A small self-supervised audio encoder (BEST-RQ), trained from scratch.
Data: trained on strings of digits, spoken by a formant synthesiser in many voices, 39062 training examples.
Rows from block 3, named by matrix and row number. Each number is 128 + 32 x the weight over its row's rms, rounded and kept within 0 to 255. All counts start at 0. Numbers have three digits each. After the name is the row's rms in percent of the matrix's.
# convs2: project pointwise conv (model.blocks.3.convs.2.weight, 192x768x1), inputs 440-549
convs2.95 110:100122124115077123134195029138123130160108098120134111089120000135123085221131126135126118141120149125161122135125128122142172101139129130210102144158116193116130132070087136110134127180132123111131125149158139092140167162202184155142138151131115121053137133151132122098118144158144196116189141106125172093134099129167109151099135
convs2.96 116:117133153140040132124178137132155123138149137124126159119132165113126120115122124049118123108117160135104140112127133138120127100119129128182092087190115142124144115129144131131066120101115099098134134126156155100046101126145137104086135131135166133109123095134170132023128173110124158094105115174093071092117112119008142104079097
convs2.97 118:138136132130130148077125042134171135157125116125116114140130144119121179058157144229139134142137192129166125126141134110127180088137132123128158166122124136158131123146162132143073122082140155073123146047148126146123091186118038157103140114121033137069129084117140131172123116107109091095109128167173061124135099127098129185138120
convs2.98 120:138129129126194123117141195118165118143115110120126091133125205149126119038140155088127120117132095122079094143145126113118079143136134134152056086113130136107058127080127101101115122163117104169127126123146130097159119107095132133033125132129114117058126132129172121086130113145147226138118126139123202097129122155165134160090121
convs2.99 114:136133157155255157138159236124099137134183129124132161145122118115128145168199113160147131132119143121213139132134129128132129158121125129091086082109093171124099138114136134141148133151127163187124131044104083092168088074134114094207120130124170134190125131133152123185129115133109091127075094093129142170127113124189128146151086
convs2.100 090:118132139094137126165000099132148158093074118142117122112128160125134098097176189135157161123135091134117138145119122148107111101135127130139126162149146032110003127127113123115164114148124159070118102052103108182119148122151171162162123114132115133072123159137117135083130085104152243097081129080200100221136130174144137119154172
convs2.101 111:128136120167158072128112186121173139134145122145120122109136187041128111090098118116117174133125086120173185138131121154130152133119123126117129166060135049148153128149131121120105137112126123147125129119083145091104124111094050127099124124134127117189116059167192118126120126153134078177166087129105146191134131127162127118181143
convs2.102 068:145137121217180147122158097114171112154085115138158161173133123139133154184148101163140115102135049129179139095118128147139202119111127115186069171067126122137140115120076093113122116126123124133132114137166182077057103182119111179121124108123055131090151142090127138181121168179109113102134075070116128052128084104156114118140135
convs2.103 110:163129144150095120163078145119151132121151089131135139160133122028133135067149168146130135117124109137086121131140132136140078132129123128123154171156117091136109122161164111103101127176120148113124116124160098120099166119077144101199134134144073133112128159148100128145116137166125177118044145092188144201130112153123120136126097
convs2.104 124:128125109121034151093105159111148140120129143130122088144137097052123094128149110119117112135127050121128148126127122126131018084127129126017207151135129151124124128143141135151123138164129089132134138170138136118105118107148154085110127141122151138164144091195111128187129089051143129184111124079121000174123127123122135115131135
convs2.105 108:064131133075087167108163101153110129121072126117132154136132129104141124196173116141144132139130112130111058136137132124116194126132134124182127216122105098122129136132157180086036137103126112112135137122123114231138192159080033047107125138129124127135126150148049131188145100158148125200114192119063118080121138118121098084069152
convs2.106 091:119137148104192111152052117132153140110174116130153119124120147215124109235150130170111139130128153136162125157109136116159145138132127129170202057085107146145167129146119144133189140106123120165143138094141122125027104148116068182165135136128112126131138127100153115176136143153131077090108189122148163055137138143144103125089098
convs2.107 107:159122128143124168099190076132096114154146119114107121102122072157125108090136126156136122118118065124199085119105139130126118115127124129129136138185135083141076113172134119138117138060128117205132126061201118094164087147167219139147129156133134135188127162090090126067131150113121082082071165146168144219132112132143115126200104
convs2.108 103:068117124138043165153130122131112117143101141124108131121133165202135087153124090103121168118134043118114095105133122169134111098125131119152131001152129114155136135094133126139089119237121165118137131219131115146011165125134135140125123138136108125062132122139157126042132140101093142121168108150102145211119105132141131163163134
convs2.109 118:131133146135128096039128067127159118155131153128143126128133133118124151120157131145132108121126165131149169126113136139124217144127134126136107084206113109139158120166156118120038122064134137107125116067129141035157103137111156163121128145135109122068125099145095128085121126151112182104142104154170219156126143119139132127073163
convs2.110 096:120124121094127079123065122124077127139117130126139108101127067166131162179128128181147145118124129138166127142122135124107125194129126122140193117123116067113171118218086089117109129128126148091110122152104137128199150187148126120241124130137106131210110186204075121143139079234143050163131101167117138150123145155156129096136160
convs2.111 105:105134152152045144094140107115158125126081182123135109132129088102119059113126167165108140115128116125162059144138131105122108161116119122127103166072109116145106138138121110157183129155125105124126137193125156171117189112157094184081122072132145121143136134116203136093121139126109105123090117114197209127117140127113149123112111
convs2.112 105:101124107073118124226166179118194117145103156135134085117135245097125190066091178122139125132137089127117059137133130113129137093134124120134156090227110149140079133148150147118118131128132139175127143050062116131058133126089099127090129135123202127104148131140143123134133124131122145087124152126218169153123118124116125055157142
convs2.113 088:153130126152081140118000087125143131128138130116135101145135065112130127190120154166127123107130111129135107134142112091123128190115111128045119124104091069145082131154186115116142106118119107098130125137157139152177139090129019126139123192114118109138110173167144114100123089055126174177099088190118136091123093119134124142124208
convs2.114 105:132138127106123163069147074134124131121131172129140112120127095112121182104090179214136162137138123126179125116126129136127144160125130127142219151084110072118121129225069125117123136194121142119140150121148134100107126075128079153130144103123104120150122167139126123087139169132144171107094224124214159056134126126105115136120144
convs2.115 095:094127155135149091167175124116126114150140105126128158134133112136117161117165148137136131121131087119028120139131116108119175119120133123158122123150151037131122134009144139148103124137141108186129125139088076255167125138101026084126143168138131134197136178100115118092130166166117131121088148121102085077136116105093123145186100
convs2.116 091:082123131141177138130235144145118131150178141130145152137118119124115240078136079084126105122117095117092140101133136120123134193123140134074130139154092093099110127047138127113104125070129122120113120097186127105040075053142153180169132244126170114093127167146062121097145150132124086127098147106119116043132119091161105094111129
convs2.117 104:148123114115008130104086118119144129146142197120141121131125167147135157090141103102120082120134190121144048121148118120130154167125128122202048139118139226125169130008137128144161121044120113045130121132087129124107108133103080113116130127120165130057136130042118132086134169110129071112203193125081105136133108120097136120182127
convs2.118 086:136125126100171122147255120138085128088165068131130116102127190078119198128135124115111126109129097120082239131110133147133112139132140118129125148126104136134073147133101153171066131093121095145141122056176102098181123160160208188045118110117069126095143153177167138127126122198159127169105132146084150088130139106115150116064142
convs2.119 037:093113110126115146121183152139142125088152121155118127109086138134145103105137095183116133136139126121112052102158147153127086160131135138074087166126177238087160133180163177152163116128157142114128125180163109141093111171113125144154147024137165098163128078110158136144136154178141114145150115103145111200135147150164120102182155
convs2.120 128:111127131156000115141113073112130118125117121133125136117128096075128076086104151134152160132138128123166000130131129138124125116133130126038174115122158163136056125169136140105239132080129125062125116103115149148086034091184155173086138126131143120028117131093092131111122160142118185091147157135147099138124138122195140099144142
convs2.121 090:086120139126207150095102116114186144101147128140134135149132049209121099128227106115142121114113157138140133129132130103155127127114135124115165182162137152143140120087125095101124107134124155055132123136071095043109128118089097122163115064114147135166124136140143126183119070135141118227188137185161186204134173092125159156165113
convs2.122 087:107139141112129152199231090128078128121176167141118069066116177179120074146181157129134132127128092138098181111151137147112077141125123132113203100201165158123122116082123113139146113080118082119151145189090150157155071130100043116066121155133177117207127159166152122162128145072140090101093160072142155125134128131169133134180111
convs2.123 107:129122097108127116166131135133095142146085144133158127124131086144116146161110119049117108149139192122089157151121130118119109107124121129186077164131130176146081125181134126173145135081139124100118118175110132053133098084092114141140121141133056137136139092118138124231127094139135145187144066154111170139124102143168137161157123
convs2.124 090:159123123159096132204221152136100123079059182115127098177129150127130143149147157094113101120136114121123070161141127142143174100134127121123063100082128246127161119073107154093215137141136132186124122079092137113089117150149116166133131159143169122255139139098136136113141146053127163106137142164152179187130103098078126159104076
convs2.125 118:121129123149115107153177174130155125130063087125123119107135062129131177130142141119129114127129143124250122113134122114131075099124125138152162120065105148135144128204127109112089125141136103122128120123146123115208248104046255161138125118133106128045122164101147130090124119095123099052073095123132077167129103161144133126091138
convs2.126 109:151137129151122126139198199117091142093101119135146173170130020059127142051152126135121134117131163122109167132106118122119100121136140123077103101223119152130133132056100105143167122088126153185126136106159109153215007097111229187218128115130125124101128134064124122076132123081135137122111138145082165193124112119149120140167147
convs2.127 065:110137133168150088065150082124177145156078115131097152150136157085120173138137121117116152137145082132177111144158119117127153120136124130123026171136125150141086146125149145102092136136119135108095129146085138101105081068161023104181122104130150140136112069150143119138119120087135122148142100118076098012127126137132097096115100
convs2.128 096:118118157168160115029149137125172147144114147121113090151115093162126099086125107000101142140119170127101075149112133111124150140148130130194103104175121225089118133149108142121150138063126124191113118133198169172078153107105137187112131181122097113234134095036157131145130170240118089118177172145126143164128141116170102126141123
convs2.129 094:100118139178141122079134189127176106154218081120116166133138195152119134217179189097118115136132162135177124127151140112122108120132129127122184125132133146115073133143134133160120135119123169112132124140124120174188137159138176116221123067131149123089130163084086131157124112143134159169083110123137192084136104133173109113107136
convs2.130 090:099125141129186143169123155138074126139095120136155152106124231188129138170153106208119150128137078126123196134149136123121127138131127120143140173172084164086107116078131087118117134183124141150118103125096135128109096095098077104047130169128121134172135092100179133100147145075116092108157077245124083145126113111138096180072166
convs2.131 063:124112066140146080127255138159140122113116148120119184117124142082146148152134121192116120145112120124183061106105132136141128156134117120075103135104143255117145110175106121110140114107113142205120115121107106104112083227136127165150122116117176132140127075097112129117135143164139096139150092067173147250135111107187116120080130
convs2.132 095:134121135162175118211180171119077126154149178140150138200123169128126183134161150161125129124122142133106116156124134106131156135136130127162145110142124236118127115030145093101082143113138151126124119150101135132205117126089044137178130131126043125069134140141135134182138102077140085104119105169175190116129149124124109137091097
convs2.133 085:152129083157195140127053132120133109100142106119094127128129069094135179085177181186113107131128156129120108104096130110108217125129127117038092138091152012177151133103165126115175132086142152159110144101168171189067111174051159142162122134121098128133119086121189130128133082135137133146106036117179117248123156169139122123140179
convs2.134 104:100138132116050131125173043130136115122146114122101114176130164082128078046071136144144128124119204129128152133133134126126175161129124127073131128121167085111075129139126119074121151148108096134136121105166114145160111087136130131135119138123165122098120113124138127153112113183143065109148026145108076139133158132196114137114167
convs2.135 100:092130123109174105166173133122063136114129172139122122100118123138129116155144137078123145130127184124168124141123114139137030125129124126034154162122144182146121137101149104128127123129138145208119126023122103111119131127087101138105117147123129130141124121126145137190134129184142111142182117129067093140118112118146154165157124
convs2.136 093:108126134129158100151059134129106135111165119129131060158135197135127164213156107124156121141137112122118164096151137147133068186135137123110119146202132133119128110123092140106166128144137169108130137090100082208150148110207066142102142108142160131147127216112038117094117122097115122097146099111078124145126130174141120152143170
convs2.137 100:157134107104009153114167172132096152183149119122154166127135097149124132120104077119128104156135067133083106104112127112134133134123142135061081076176114108146109134073089140128122112117112172102132130212141133162193067038079134165051124101125127143101118159169105131108129103133142087070114050133134131143136113121108139132064105
convs2.138 111:123132117112091100093150237139159130125172134122128113172132100135128185255058169106121127140130100126170122124110132117119154114123127115106067099100115147155099130097101109140000116079130116061133128056110127239142100137107126204142135101131129122100142121141092130091140142123130119122130122131108150143121110112141105146112106
convs2.139 100:156137112154048134127215167118136143152138119143123152129135134134128148152113147125135132125127143129148249136124132141128136130137126138140146187081113147145143144146142113132072126132131127145133136137136129150122235160198059084074117065128096136162133167156089131158127139187139061165126127140032146039135111137166149099082138
convs2.140 063:100118102148090093115255164150152138107132175134119136079124151113125153196098089166097110135116099141162093148125125128127084092127126112095101134127127255086126124128065137113136117075136092165133135144096091120135079186142130187118136117115184114130133094157107109140110122113126041126137060110134198224123098121184096108161108
convs2.141 115:076120122120255147071092154127141119153167140130129136136135150085123053170158115209124116117131132124124221143123135115129107154120136130056083088163129131130128127165122120123142128149124112102133113074106098169091123189093127178145126165124167127073141140146117131145129120136111086115179100106016113146132124153112128132116129
convs2.142 100:170138154145147107192124122137086156100154163127137116134136101056118113222167094107162140136124053133136157140104118127138115140124135117146121108191119167159142123113140157094186117152135150237121146188202137009176084176197128177170128159118158120080140085073183132133138122099106102086083133139038094000126136117076126142070132
convs2.143 099:108126126114107166116062120103064149131190127126120114132133134128133128136109099166144137129132166120117117131157118145129168117131139127134150046139141062132130135093115145127201125036128109055145133106164122145158098116110150113078124016119075118104143115160149132149123098145130107124143124179069100091131124134178141128133168
convs2.144 093:084122105089076159116197204129138133136123154127127103101128184165142163099131146130129149145130185121148113122160130129116207148133120128049086059071108035113114121120195130089150149149127144129132147125106135166078088130129108114109133078127119125159136065174079125115123156183140153167117124083123079202141138159085117099120176
convs2.145 093:140119090145086112130120119122115127157140034127120114127131100159139133214156129003128158145131138120077149129166135117127168154136125124205133087101107141104077134071125123152116132156129091166115115136099128188109128027161116101108129153129079128066121133172224124132116078181147084163151175188198120000129129107073112154113196
convs2.146 081:174122124080141132191180126134174109169085150142115192159113196087132156139126098183136103123136078138195151123137124136131194199124136117163096096155100171113172122086096115152081117218121145105136153107128159152089158101111141203144134092120096138118136152125111125191132156101123098141126096133100130157123122172158125121128110
convs2.147 089:144122137171145123097092160149137164113153096133115094161130110131129124096092098187135091109131185117117108150130124099151127131115133121135082097151137080155112134175122110176104120096125107136125119132169141121141125142137109079121125107129098123122130084081133131255118178063110132058077083153022151025125117140151126112170109
convs2.148 085:132118107069133149118239128140191139108163133142105106148127120152131131064084124216072114123134166133075065144144129115136146094124129127119096110134140171087148137220155122105145139142122105068127122164148120115093137095090151064177108135128157132142135163164135136164128149105090113103171087144146071206133127100103114103048117
convs2.149 096:124130161183150092170051061124069119115183110135150092111129189125129177051109059132130166141126122139104154124115143130129138127132125137140212135210126162128138121085121132144119116160116132028129100083166136173206147192170149173194131102141097129074123093081127141172122166137129135114123091070113079138133146126050164111137202
convs2.150 109:130120132115159128138120114127105135127080152136122115141124179139128099199110162129115149137125121136102084107130120117126058110133124136104215186118125121126202128128101132119111132164130134184122141140203130155102114170085134143131122197130145120150141098110165122101126138185120178088089104116195087111130115130119152132090123
convs2.151 101:152119145142085109147177150112171131156171145121155125154128134104122126184080098058120168127120141134184073096127114147128134082104137134107138092093141174191055129131134114081093137145129128196112109190079167089031144077142160112188124114125109134103125168104171131118114158233116207129151144102167081122118125129176162169118128
convs2.152 112:149122133151120110160098107128104113107150079113140129165122045149115197040251094144127100117126191130122109114125132129129146115124122133184082055085136144100095121047127106105101136091128134101127123092085159082086118149129087116137114219123082130136119120158217128095123080072119169071242129160116164151130130128119138133186092